{
  "model": "encoder-decoder audio transcriber",
  "dataset": "short made-up English sentences, spoken by a formant synthesiser in many voices",
  "train_examples": 26041,
  "gain_aug_db": 6,
  "time_shift_ms": 100,
  "n_mels": 80,
  "hop_length": 160,
  "input": "mfcc",
  "spec_augment": false,
  "win_length": 512,
  "tokenizer": "char",
  "vocab_size": 30,
  "encoder_arch": "tdnn",
  "encoder_norm": "batchnorm",
  "encoder_activation": "relu",
  "encoder_depths": [14],
  "encoder_kernel_size": 5,
  "encoder_stem": "single",
  "encoder_widths": [192],
  "fusion": "prefix",
  "decoder_width": 192,
  "decoder_layers": 10,
  "decoder_norm": "layernorm",
  "decoder_norm_position": "pre",
  "decoder_activation": "squared_relu",
  "decoder_mlp_ratio": 2,
  "decoder_head_dim": 64,
  "decoder_fused_qkv": true,
  "decoder_bias": "all",
  "decoder_qk_norm": true,
  "decoder_parallel_block": false,
  "decoder_inner_norm": false,
  "decoder_drop_path": 0.15,
  "decoder_positions": "learned",
  "decoder_prefix_bidirectional": true,
  "decoder_connector": "mlp",
  "decoder_tie_embeddings": false,
  "init": "kaiming_normal",
  "residual_init": "none",
  "optimizer": "soap",
  "beta2": 0.999,
  "lr": 0.0031,
  "beta1": 0.95,
  "shampoo_beta": 0.999,
  "eps": 1e-08,
  "precondition_frequency": 16,
  "max_precond_dim": 1024,
  "one_sided": false,
  "adamw_lr_other_params": 0.0022,
  "grad_clip": 1.0,
  "gradient_noise": 0.1,
  "steps": 9800,
  "batch_size": 256,
  "epochs": 96.3,
  "lr_schedule": "step",
  "warmup_steps": 290,
  "weight_decay": 0.0,
  "adamw_weight_decay_other_params": 0.05
}
Rows from block 5 of the audio encoder of a small encoder-decoder audio transcriber, named by matrix and row number. Each number is 128 + 32 x the weight over its row's rms, rounded and kept within 0 to 255. All counts start at 0.
After each channel's rows are labels from the 100 clips, of 14848, where the channel reaches its highest value: "responds to" is what is common among them; "loudest band" is the band of the loudest frequency at the time of the peak. Only what is clearly more common there than usual is listed. The data: short made-up English sentences, spoken by a formant synthesiser in many voices. In brackets: how many of the 100.
# conv: pointwise conv (encoder.blocks.5.conv.weight, 192x192x1), inputs 0-95

conv.64 [139 126  89  70 136 150 103 210 119  44 178  83 171  92 137 169  82 145 139 135  90 137 148 118  87 119  97 102 141  64 141 107 135 157 154 143 128 153 165 117 141 128 154 172 113 120 157  52 146 165  87 123  87 161 101 125 158  80  80 142 151  52 112  92 131 150 148 159 170 192  83 100 107  97 107 125 120 147 135 140 148 120 150 113 159 150 171 173 111 124 154 141 169 142  77 133]
responds to: /k/ (90); "quiet" (32)
loudest band: 500 to 1000 Hz (52)

conv.168 [164 160 132 102 135 108 111 138 132 135 138 116  93  92 106 110  81 107 125 130  83 122 119 143 150 124 131  95 184  86  80  53 136 150 114  59  76 116 139 167 142  83 145  77 143 143  81  93 127 164 157 147 123 176  99 128 154 153  91 132 134 137 117 142 138  94 144  76 140 192 142 128 135 203 160 137 139 101 179 107 126 123 147 136  63 128 127 105  98 127 107  88 109  57  69 134]
responds to: /ɔ/ (56)
loudest band: 500 to 1000 Hz (79)

conv.131 [156 162 122 103  69 105 113  74  80  69 111 144 123  67 118 153 106 168 113 158 108 114 121 154 143 180  55  92 141 112 129 133 103 195  80 113 136 164 141  78 146 152  89  41  84 162  91 120 138  88 134 137 122 108 166 121 135 188 147 140 126 180  88 172 157 115 117 122 165 167 139  74 137  89 184 177 134 133 136 109  73 159 136 131 204 162 102  93  97  99 164 170 131 114  97 167]
responds to: /n/ (95); /eɪ/ (87); /s/ (83); /dʒ/ (63)
loudest band: 4000 to 8000 Hz (82)

conv.5 [114 214  95  58 206 147 109 115  94  85 176 158 183  96 167 120 105 187 103 149 126 105 114 134 134 108 102  70 161 148 120 118  84 112 115 118  78 161 150 102  99  96 110 140  51 115 192 159 146 159 121 133 120 129 145 167 141 122 147 122 133 163  97 100 111 133  96 143 153 128 125 141 110 117 119 135 107  89  89 131  66 116 143 127  84 111 136 137 189 106 159 119  99 140 133 183]
responds to: /j/ (32); "yellow" (26)
loudest band: 250 to 500 Hz (44)

conv.67 [ 92  76 140 107 157 150  41 128 166  77  90 126 140 136 115 121 116 155 128 109  94 141 192  93 167  92 117  94 154 181  98  96 133 163 183 155 166 131 102 127 154 120  77 120 159 126 104 170 105  97 109 135 159 125 127 116 112 161 172 168 111  99 119  68 195 102 119  58 116 138  96 164 127  98 165 126 144 149 133 120 127  79  80 105 184 187 176 154 151  98 130  94 135 125 106 145]
responds to: /z/ (90); "his" (55)
loudest band: 4000 to 8000 Hz (37)

conv.135 [197 114 179  93  97  60  50 122 126  87 156 127 169 142 162 152 124  95 152 103 113 121 171 160 125 136 145  88 129  99 123 167 119  87 127 142 103 110 111 125 120 117 130 152 148 138 124 129 159 109 141 104 146 145 115 117 124 151 160 130 104 128 149 197 139 160 178 166 104 128 104 150 126 113 167 181  77 111 176  56 144 126 111  92  61  77 153 125 100 142 149 192 146  77  88 187]
responds to: /u/ (69); sentence kind: question (66); voice: child-like voice (58); /θ/ (28)
loudest band: 250 to 500 Hz (64)

conv.27 [106 145  76 138 105 107 157 175 127 104  91 100  67  77 113 138 108  85 159 111 176 113  94  98 146 109  78 120  98 125 147  72  74 137 180 130 184 158  96 182 154 131 187 130 167  83 139 118  85 114 128 183 126 143 153 129 188  97 110 156 115 161 108 143 173 114 164  67 130 162 133 102 127 133 115 118 127 131 135 141 149 165 136  82 131 111  96  86 120  89  76 126 118  53 169 161]
responds to: /aɪ/ (89); /tʃ/ (43); "shiny" (39); "child" (35)
loudest band: 500 to 1000 Hz (83)

conv.165 [121  98 133 116  61  87  76 146 152 119  80 107 134 136 164 174 118 206 145 138  83 125 157  68 188 150  60 127 115 105 108  83 176 180 137  82 151 144 124 131  65 129  93 172 131 124 113 154 163 123  90  87 105 107 128  92  89 127 182 126 124 120 128 150 108 169 166  99 172 112 101 132 133 133 112 103 164 127 146 160 139 135  62 170  85 143 128 147 153 156 128 171 104 147 184 148]
responds to: /eɪ/ (59); /f/ (45)
loudest band: 500 to 1000 Hz (44)

conv.35 [122 133 147 129  98 140 174 126  94 154 102 193 113 155 177  91  20 168 117 136 102 169 115 174 111  84 122  92 100 162 126 136 108 172 185 103 113  82 100  76 167 103 158 146 163 161 123  93  73 116 123  51  89 164 145 105 124 160 122 113 171 148 112 147 157 123 143 163 105 123 122 134  99 123 132 138 137 148 120 150 147 141 169 106 141 183 102 124 124  77 137 194 109 117 118 122]
responds to: /ʃ/ (56); /tʃ/ (55); "she" (26)
loudest band: 2000 to 4000 Hz (95)

conv.39 [169 155 121 125  92  85  28 142 128 183 152 138  62 128  81 153 134 132 149  49 130  91  89  84 175 126 106 107 144  56 114 147  90 165 136 114 135 156 146 130 143 190 132  76 103 148 139 104 166 148 115  69 130 145 129 154 124 114 100 114 160 101  52 115  88 158 130 137 155 173 124  93 163 107 150 137 145 157 188 123 153 154 163 125  85 175 140 102 135 111 106 161 154 102 138  95]
responds to: /ʃ/ (73); sentence kind: request (34); "me" (31); "show" (29)
loudest band: 2000 to 4000 Hz (85)

conv.143 [ 96 179 161  87 118 164 152 164 215 103 177 128 166 144 199  75 160 112 129 124  71 185  93  99 153 135 143 123 155 107 109 137 119 167 113 115 113  66 119 105 122 102 168  72 146 129 123  91  96  87 160 146 165 162  77 112 123  94 166 109 151 120 137 122 163 109  75 119 134 174 168  93 136  97 113 145 157 152 163 148 148 159 172 135 197 149 134 135 124 137 120 110 135 108  91  86]
responds to: /ɝ/ (87); "river" (31)
loudest band: 500 to 1000 Hz (67)

conv.4 [177 112 137  92  98 143  74 119 101 152 186  86 154  63 112 153 123 153 133  87 106 170 163  52 112 237 104 129 101  81 131 121 108  91 108 151 117 103 184  96 152 119  93 136  47 133 145 155 137 187 116  89 150 163 145  77 125 137 147 148 105 142 119 165  88 133 120 103 111 112  98  79 140 141 112 196 102 120 109 152 120 145 102 153 130  91 103 128 134 137 136 123 109 123 162 152]
responds to: /z/ (94)
loudest band: 4000 to 8000 Hz (34)

conv.87 [117  97 192 188 126 100 140 158 120 163 164 162  87  90 121 135 137  66 171 180 122 132 145 147 153 183 145 150  97 123  95 121 123 107 143 103 125 142  90 132 140 123 103  94 125 120 129 176 178  88 107 142 148 144 174  94 133  77 121 201  79 109 129 126 107 104 104 124 106  93 163 168 103 138 153 132  94 128 125 106 154 137 164 153  45 157 161 115 147 114 137 106  58  83 163  86]
responds to: /aɪ/ (85); "my" (35)
loudest band: 250 to 500 Hz (55); 500 to 1000 Hz (35)

conv.9 [127 114 119 160 101 102 125 119 147  71 109 125  96 130  20 137 121  92 135 147 174  93 169  99 129  90 152 115 138 104 137  94 125  93 158 127  94 105 102 158 110  73 138 120 112 135 145 200 119  94 106 151 146 100 148 145 128 153 141 131 149 101 120 100 146 102 201 121  73 116 144 143  99 110 121 170 124  92 106 103 155 137 125 125 108 131 103 123 136 127  95 151 118 136 146  95]
responds to: /z/ (97); /ɪ/ (97); /h/ (84); "his" (81)
loudest band: 250 to 500 Hz (39)

conv.89 [137 131 144 127 140 157 156 168 128 150 161 152 160 137 128 142 192 142 142 141 108 155 143 130 104 147 101  76 101 122 190 117 124 111 108 134 103 109 161 110 134 164 133 196 123 142 133 203 152  95 110 123 148 143 172 125 120 178 141 119 120 148 143 163 102 153  75 139 144  90 135 136 135 125 110 131 157  80 124  63 175 109 117 123 100 135 226 136 140 165 235 102 106 182  99  90]
responds to: /ɛ/ (93); "is" (83); /w/ (82); sentence kind: question (78)
loudest band: 250 to 500 Hz (63)

conv.76 [131 170 109 130  97 113 145 110 185  90 156 118 157 142 177 128 141 140 112 136 223 113 100 128 144  87 129 159 137 120 153 126 142 118 168  73  66 170 122  36 134 111 120  97 141 167  78 117  94 127 158 103  98 142 145 163 160 143 119 127  96 131  88 159  78 149 129 159 127 132 112 109  89 115 148 101 106 134 176 120 153 157 156 189 143 111 106 164 122  71 137 126 149 133 142 130]
responds to: /æ/ (98); /ð/ (85); "that" (69)
loudest band: 500 to 1000 Hz (37)

conv.112 [ 99 139 146  70 199 154 128  84 174 135  83 110 121 129 157  85 174  98 167 126 116 154 147 168 141 123 118  89 149 171 139  78 123 116 146 100 105  82  82 124 138 167 109 132 139  45 127 122 127 120  92  77 125 104 154 143 177  90  73  95 138 116 103 111 120 135 108 164 149  98 198 153 158 100 185  79 106  83 114 152 146 123 141 144 154 130 177 174 117 128  76 120 174 150 140  76]
responds to: /ɝ/ (77); /θ/ (27); "path" (25)
loudest band: 500 to 1000 Hz (38)

conv.66 [105 137 153 155 142 151 175 104  74 156 187 134 156 145 174  73 128 144 146 103 159 129 144 193 180 107 137 190 125 108 135 132 124 130 100 121 111 151 124 177 205 131 128 131 166  89 150 121 162 114 154  70 158 140 102 122 102  88 147  89 161 179 156 135 152 104  50  57 122 109 132  92  60 118 108 124 109 153 160 122  88 102 157 193 114 162 158 105  59 125 117 112 212 148 147 139]
responds to: /aɪ/ (96); "twice" (29)
loudest band: 250 to 500 Hz (58)

conv.167 [127 130 127 149 127 100 142  96 153 101 111 127  98 158 112 154 158 180 147 105 181 121 176 104  99 159 155 139 117 124 130  83 125 121 113 152 106 131 101 134 143 143  78 169 158 110  67 111 102  61 144  89 166  95 117 146 111 118 100 165 130 145 120 177 186  99 115 128 100 153  85 134 102  91 143 153 117 107 135  94 123 101  83 113 160 121 149 138 198  96 158 129 154 169  53 137]
responds to: /ɛ/ (99); /w/ (93); sentence kind: question (92); "where" (91)
loudest band: 250 to 500 Hz (52)

conv.22 [166 137  85 113  81 119 136 106 151 180 166  94  75 113 108 133 116 156 107 106 160 141 137 139 124 111 121  91 113 131 164 132 126 118 124 186  89 161 119 131 115 184 136 155 133 131 128 109 161  73 141 152 123 127 120 137 130  88 161 118 174 173 124 152 205 162 145 166  96  82 176 118  69 105  92  46  91  51 163 179 139 168 165 167  89 152  65 117 153 126 147  85 184 127 136 140]
responds to: /z/ (73); "his" (43); "this" (36)
loudest band: 4000 to 8000 Hz (57)

conv.132 [123  98  97  93 130 116 134 134 166 118 172  38  99 134 143  92 166 126 102 109 164 171 178 147 151 103 108 176 138 150 133 123 105 126 121  93 118 140 199 119 101 120  57 162 138 150 154 146 144 115  96 175 176 128 164 134 159 142  70  99 159 176 108 233 101 135 137 108 138 124 154 160 128 119  87 160 113 117 145 106  88 142 154 164 160 157 106 139 160  98  63 182 154 145  86 162]
responds to: /aɪ/ (77); /m/ (65); "my" (59)
loudest band: 250 to 500 Hz (43); 2000 to 4000 Hz (28)

conv.6 [126  85 122 147 164 196 138 145  97 121 158 148 113 149 111  35 185 182 157 124 172 149  69 121 133 131 141 214 138  97 109 125  74  97 130 109 192  96 137 137 148  99 115  79 160 190 151 141  97 131  83 132 186 153 148 182 108 104  98 129 121 106 109  91 110 132 143 156  76  82  73 130 154 130 110 142 168 150 131 132 118 102 143 152  91 125 124 154  84 111  91 161 132 165 124 112]
responds to: /ɝ/ (86); /p/ (59); /tʃ/ (46); "picture" (33)
loudest band: 4000 to 8000 Hz (47); 2000 to 4000 Hz (33)

conv.191 [116 129 151 130 138  93 118  87 177  99 122  44 102 129 135 158 120 144  91 105 121 150 158 154 100 111 121  99 203 130 115 111  59 160 125 130  69  94 127 159  91 166 100 174  96 111 178 102 181 157  83 158 173  96 157  88 155  94 105 127 134 129 124 113  91 169  92 113 140 133 115 129 131 142 148  95 167 122  95  86 115 124 136 128 151 189 106 121 173 158  94 119  91 179 115 149]
responds to: /p/ (74); /ʊ/ (72); /ʃ/ (72); "pushed" (70)
loudest band: 2000 to 4000 Hz (91)

conv.128 [ 66 142 148 111 149 136 108 128 113  76 155 158 156 172 127 118  87  90 158 182 122  84  97 184 140  58 166 145 125 126  66  70 129 130 170 124 136 142 128 113  86 184 135 167 155 150 166  93  69  77  75 104  84  30  99 123 152 110 125 145 112 152  95  68 161  63  93 104  79 120 164 128 111 120 127 140 115  80 168 113 123 172 141 146 153 156 111  91 159 106  66 139 143 153 130 109]
responds to: /p/ (73); /tʃ/ (47); "picture" (36); "show" (31)
loudest band: 2000 to 4000 Hz (90)

conv.91 [ 66 111 184  85 176  66 136 110 103 120 106 166 159  77 110 151 110 159 189 182 155 148 174 151 167 104 111 124  49 134  99  82 138 117 117 121 135 110 117 115  97 127 128  94  89 123 164 144  81  90 144  85 146 164 130  92 161 130 130 139  99 101 188 131  83 157  94 101 181 130 135 116  94 128 205 165 147 115 118  84 131 153  68 145  88 152 122 148  85 131 129 165 126  86 111  54]
responds to: /u/ (85); /h/ (79); sentence kind: question (66); "who" (55)
loudest band: 250 to 500 Hz (67)

conv.48 [154  92 145 187 126 135 136 159 201 118 141 205 119 129 128  54 125 113  74 128  30 112 129 106 126  49 114 123 133  83 102 143  92 106 141 165 168  85 104 117 126  72 121  91 124 142 147 107 145 132 125  87  85 178 122 116 109  98  88 118 116 101 104 129 138  89 142 104  99 133 197 163 125 118 106 129  78 185 130  77 149 152 127 147 107 132 181 128 132  93 137 108 112 133 170 108]
responds to: /ð/ (75); /æ/ (74); "that" (52)
loudest band: 500 to 1000 Hz (50)

conv.145 [138 134 197 120 102 130 122 199  99 144 163 120 161 132 122 148  89 134 143  85 149  73 103  59 159  98 112 126 155  95 123  87 145  84  98 154 130  94 134 166  53 117 112  99 122 157 129  99 129 120 226 175  62  91 112 100 212 172 128 130  78  81 110 102 152 146 112  86 108 145 103 121 142 142  89 137  80 147 137 135 122 111 113 115 145 129 102 104 125 137 131  79 120 131  81 166]
responds to: /aɪ/ (90); /k/ (70); "quiet" (41); "knife" (25)
loudest band: 500 to 1000 Hz (85)

conv.122 [107  87  54 120 101 137 117 190 154 156 123 161 170  35 183 198 152 102 139  90  78 140 159  72  90 147 148 101  85 165  90 163 134  70  67 133 155 147 161 166 158 110 107 175 143 116 112 133 106 142 110 119 138 105 170 173 155  96 129 130 111 141  79 126 152 108 114 177 109  56 117 125 175  65 130 155 116 105 109 145 109 162 133 112 133 109 151 159 120 150 158 147 126 163 214 126]
responds to: /ɛ/ (76); /tʃ/ (46); "chair" (27)
loudest band: 250 to 500 Hz (47)

conv.18 [143 138 131 109 125 133 168 140  62  74 156 164 151 107 110 149  89 177 183 142  96 106 114 149 142 182  84 113  76 109  74 130 151 131 119  81 123 164 129  79 166  71 106  83 136 194  63 137 119 170 218 130 104 121 151 165 178 134 180 105  99 168 113 103  94 154 106 126 167 145 122 110 141 128 117 113 112 139 136 149 125 123  99 178 158 100 130 107 133 146 148 124  80  88  80 199]
responds to: /aɪ/ (92); /w/ (66); "my" (39); "twice" (31)
loudest band: 500 to 1000 Hz (83)

conv.174 [155 178 107 136  66 132 163 138 124 109 124 127 141 132 158 107  43  78 112 151  82 133 112  88 169 174 163 108 175  50 136 120 179 111 166 192 104 156 119 139  62 173  93 109 107 196 142 104 150 128 141 143 179 133 133 103  69 148  85 123 134  78 183 144 107 175 154 107  99 117 140 146  99 127 154 112  64  90 145 119 128 167 149 109 127 125 142 111 144 152 119 135 134  72 136 126]
responds to: "the" (44)
loudest band: 500 to 1000 Hz (48)

conv.21 [218 148 169 158 124 138 113 103 149 104 117  70 117 103 162 139 135  86 154 172  96 132  68 128  83 144 116  98 141 108 143 161 153 128  78 146 122  87 148 104  90 102 127 117 198 140 115 128  68 110  97 108  85 102 144 151 140 139 114  91 129 161 123 142  98  36 102 155 130  86 125 165 123 135 124 132 174 152 117 102 144 164  75 119 170 144 107 186 185 120  99 155 133  92 175 108]
responds to: /k/ (66); /tʃ/ (47); "picture" (37)
loudest band: 2000 to 4000 Hz (61)

conv.173 [161 108 122 140 135 163 153 116 105 154 104  88 139  60 138 144 151 126 154 101 176 103 107 143 145 137 195 134 133 151 101  87 114 133 140 109 107 132 146 130 182 180 130 200  49 147 114 112 140 139 108 135 196 154 154 153 185 146 116 187 139 125 144 120 104 110 184 116 136 168 159 101 114 139 103 156 155 144  81 111  97 126 167 170 206 159  58 123 129 169 141 127 155 120 122 117]
responds to: /ɝ/ (91); "her" (36)
loudest band: 250 to 500 Hz (39); 500 to 1000 Hz (38)

conv.88 [140 112 198 137 133 148  64 132  85 117 109  70 123 134 121 102 188 146 113 192 124 150 124 149 107 121 136 145 176  96 115  98 122  83 117 107 117 109 133  85 184 165 100 151 142  38 109 138  71 158 102 157  95  91 139 113  96 146 196 108 127 173 138 126  69 111 123 175 135 106 116 116 125 104 131 123  84 110  77 109 157 176 121 106 148 145 174 128 169 116 111  80 116 109 171 117]
responds to: /d/ (80); "road" (38)
loudest band: 250 to 500 Hz (60)

conv.176 [163 140 108 134 135  86 183 109 148 111 189 200 176  59 153 118  94  99 116 101 118 181 110 108 122 128  70 109 141 126 178 111 178 170 146 152 102  99 107  97 155 141 137 124 102 170 134 105 202  60 107 160  98 135 143 163 152  94 147 147 104 195 117 130 125 175 102  98  94 171 132 114 119 117 117 140 152 103 188  78 153 107 164 164 114 115 110 116 140 134 170 122 182  90 148 118]
responds to: /ɛ/ (88); /w/ (83); "where" (67); sentence kind: question (67)
loudest band: 500 to 1000 Hz (50)

conv.85 [118  85 154  51 154 128 171 122 135  71  88 131  77 103 133 114 191  94 156 139 114 111 150 107  90 151 112 152  60 116 134 112 128 117 136 103  47 115 125 179 128 136  52 107 116 127 160 188 124 145 124  91 117 138 164  97  25 115 120  96 184  67 153 117 164  98 134  91 112 145 109 152 114 126 142 168 114 134 111 116  77 134 140 168  82 120 118 141 123 137 126 102 125 161 141  53]
responds to: /ɔ/ (74); /aʊ/ (45); "our" (40)
loudest band: 500 to 1000 Hz (66)

conv.144 [ 85  96  64 141 142 129 155 136 125 116 139  81 158 123  30 137  72 143  63 150 119  89 117 137 113 103  89 168 115  89  40 120 148 117 131 178  84 127 138  55 115  52 142 208 153 109  99 141 160 170 154 139 154 142  94 102 101 123 143 110 103 135 118 110  77  74  95 146 129 121 156 136 144 165 153 134  89 113 144  97  65 189  97  81  73  85 112 124 115 110 131  93  99  68 108 165]
responds to: /eɪ/ (72); "sailor" (42)
loudest band: 250 to 500 Hz (52)

conv.7 [159 170 112 106 156  66  79 151 154 177 120 152 108 141 109  72 150 149  97 161  88  90 128 134 101 140  72 181 109  99 120 109 132 134 145  91 155 153 204 120 170 106 129 149  99 126  41  78 161 133 124 168 139 141 152 140 122 168 119 105 165 150 109 109  91  98 157 112  85  94 162 167  54 167 115 151  87 139  84 105 178 134 132 112  64  83 142 152 100  86 164 172  96 129 154  84]
responds to: /d/ (82); /aɪ/ (78); "behind" (28)
loudest band: 250 to 500 Hz (63)

conv.43 [ 94  88 118 125 140 157 151 106 192 153 111 150  90  91 127 146 126 160  98 123 104 118 129  34 108 143 172  99 172  81 187  72 143 113 105 158  86 147 119  96 177 165 166 104 150  78 126 150 232 160  44 110 130 121  66 165 102  90  78 121  99 123 130 158 166 124  88 158 110 118 201 202 146 147 111 136  93 108  81  84 144 158 152 134  94 113 102  76 147 129  97  85 115  94 182 167]
responds to: /z/ (77); /ɛ/ (74); "is" (46); "this" (40)
loudest band: 250 to 500 Hz (42)

conv.100 [172  92 111  92 168  91  63 108  99 138  86  76  83  94 144 135 154 192  98 177 140 130 149 144 107 140 125  98 166 152  89 179 108 144 139  93 103  77  81 143  99 109 179 123 103  83 149 174 150 128  79  98 126 148 152  58 143 106 144 102 113 174 136 139  91 151 139  70 106 108 119 115  86 180 163 123 148  48  90 132 124 113 162 104 106 103 153 120 127 104  70  89 146 168  98  93]
responds to: /z/ (98); /w/ (95); "where" (93); "is" (93)
loudest band: 250 to 500 Hz (58)

conv.51 [105  97 138 114 176 110 117  78 127 117 134  85 136 157 143 123  91  91  90 151 127  92 171 154 145 111 152 178 103 116 163 146 179  96 168 118 112 122 118  90  76 123 164 137 142 154 102 102  97 105 140 114 140 110  90 108 170 111 185 162 132  51  99 131 105  95 101  92 113 106 155 142  75 127  75 126  96 115 104  90 159  90  98 127 104  71 120 165 107 190 125 105  62  91  97 102]
responds to: /d/ (82); /aʊ/ (45); "round" (28)
loudest band: 500 to 1000 Hz (53)

conv.56 [137 177 151 146 123 136 121 135  80 151  69 128 137 129 100 126  69 106 129  71 110  61 139  81 120 153 139 109 159 110 145 118 177 123 121 127 169 136 138  96 135 163 102 119  92 132  94 126 103 125 196 182  49 118 113 141 149 160 124 143 117 102 122  85 147  79 152 148 153  96 151 157 150  82 115 132  86 130  94  97 204 176 147 148  76 121 108  98 117 157  97 127 130 112  70 128]
responds to: /æ/ (70); /k/ (66); "my" (35)
loudest band: 500 to 1000 Hz (63)

conv.61 [166 124 133 124 128 120 119 159  97  86 102 209  82 150 170 150 106 106 171 161  80 160 100  86 110 136 169 138 145 133 155 204  96 161 125 142 191 124  99 128 107  72 134 147 107  65 101 190 144 144  96 132 103  99 148 142 137 139 176 178  85 103 200 140 175 106 131 101 139 150 120 168 165 183 172 183 118 180  36 154  89 116 131  95 125 154 137  82 102 151 138 138 127 151 110 146]
responds to: /ɔ/ (79); "bought" (27)
loudest band: 500 to 1000 Hz (70)

conv.130 [142  94  90  99 129 144 161 101 192  97 158 130  75 159 123 132 101  95 111 137 128 108 154 104 118  83 113 103  98 109 124 138 110 133  62  95  92 143 127 146 119  70 112 106 145 147 187 137  64 109 143  92 198 178 131 130 157 152 183 144 212 152  86 102  97 174 144 182 108 157  99 185 130 119 150 111 137  71 137 206 142 135  98 174 141 158 162 115 120 130 135 173 124 203  21 117]
responds to: /eɪ/ (94); /ɝ/ (83); "later" (48)
loudest band: 250 to 500 Hz (55)

conv.74 [134 156  75 128 116 143 177 122 142 183 133 105 132  85 101 134 163 159 107 107 166 153 142 176 139 127 120 171 103 139 156 123 171 131 106 154 120 115  97  94  97 182 128 168 127  99  85 178 188  80 134 138 135 128 143 166 149  98 118 129 155 210 158 133  61  99  82 114  85 143 174 167  86 123 111 100 147 132 137 105 163  94 206 181 170 129  77 166 146 144 168  80 107  30 119  79]
responds to: /ɛ/ (81); "is" (53); "where" (40)
loudest band: 250 to 500 Hz (51); 500 to 1000 Hz (39)

conv.30 [105  77 147  46 147  65 115 127 134 114 170 129  79 105 125  77 215 153  84 102 126 134  76 157  87 143 160  88 148 113  65 131 116 120  82 108 132 120 136  79 110 148 121 103 107 131 178 121  94 141 123 159 131 173 159 182 182  85 111 177  92 205 186 101 176 130 110  70 106 148 185 124  91 153 127 127  40 155 100 152 162 178 127  73 131 149 135 166  70 137 128 152 126 179 149 116]
responds to: /æ/ (83); /ð/ (75); "that" (59)
loudest band: 500 to 1000 Hz (44)

conv.71 [125 114 104 119 160 158 185 103 185  76 102 123  81 141 153 123 100 142 110 149 129 120 195 112 128 145  99 108 143 139  97 139 156  87  76  97  78 108 105 123 154 114  98 152 146  68 207 124 151 141 161 118  85 128 149 146  99 127 106 109 104 139 186 114 156 186 103 158 102 190 137 162  90 151 148 111  33 137 101  99 119  76 132 159  76 115 122  99 121  89 135  99 107 114 150 105]
responds to: /ɔ/ (64); /g/ (37)
loudest band: 500 to 1000 Hz (82)

conv.184 [166 116 103 164 144 147 124 124  97 125  85 101 144  85 138 109 155 131  80 128 158 105 105 178 122  80 146 148 120 110 151  43 112  75  91 107 159 129 139 130 181  84  93  72 134 145 135  67 123 165  99  94 118  63 124 143 174 149 200  98 143 143 145 181 107 113 195 117 157 116  87 137 103 130 147 126 145 180 111 140 119 138 119 142 104 127 102 146 152 171 151 147 146 123 147 115]
responds to: /ð/ (69); "this" (54); "was" (31)
loudest band: 4000 to 8000 Hz (61)

conv.106 [132 129  84 141  74 139 119 143  36 129 138 123 124 158 140 152 110 156 105 140 177 130 187 119  99 154  65  86  99 100 205 163 129  98 144  97 144 150 124  83 111  93 177 131 171 107 178 157  86 108 140 167  85 115 130 132  73 121  73 121  80 149 103  71 111  92 128 135 155 119 135  83 171 158  98 127  89  86 148 122  84 144  99 121  82  66 142 105 137 134  66 104 106 105 137 140]
responds to: /eɪ/ (70); /dʒ/ (34)
loudest band: 250 to 500 Hz (51)

conv.114 [ 92 196 156  91  97  95 162 166  93  59 123 150 178 100 133 154 145 100 100 115 116  96 139 166  93 125 151 115  74  88 169 123 147 121 116 110 113  87 161 153 186 212 122 106 105 144  94 168  99 125 150 100 168 112 127 172 169 117 152 128  88 122 135 146 136 127 118  62  76 182  82 105 204 116 178 150 128 125  79 124 101 110 133 136 135 155 106 147 153  86 188 133 147 120  91 177]
responds to: /ɛ/ (83); /ð/ (79); "there" (55)
loudest band: 250 to 500 Hz (47)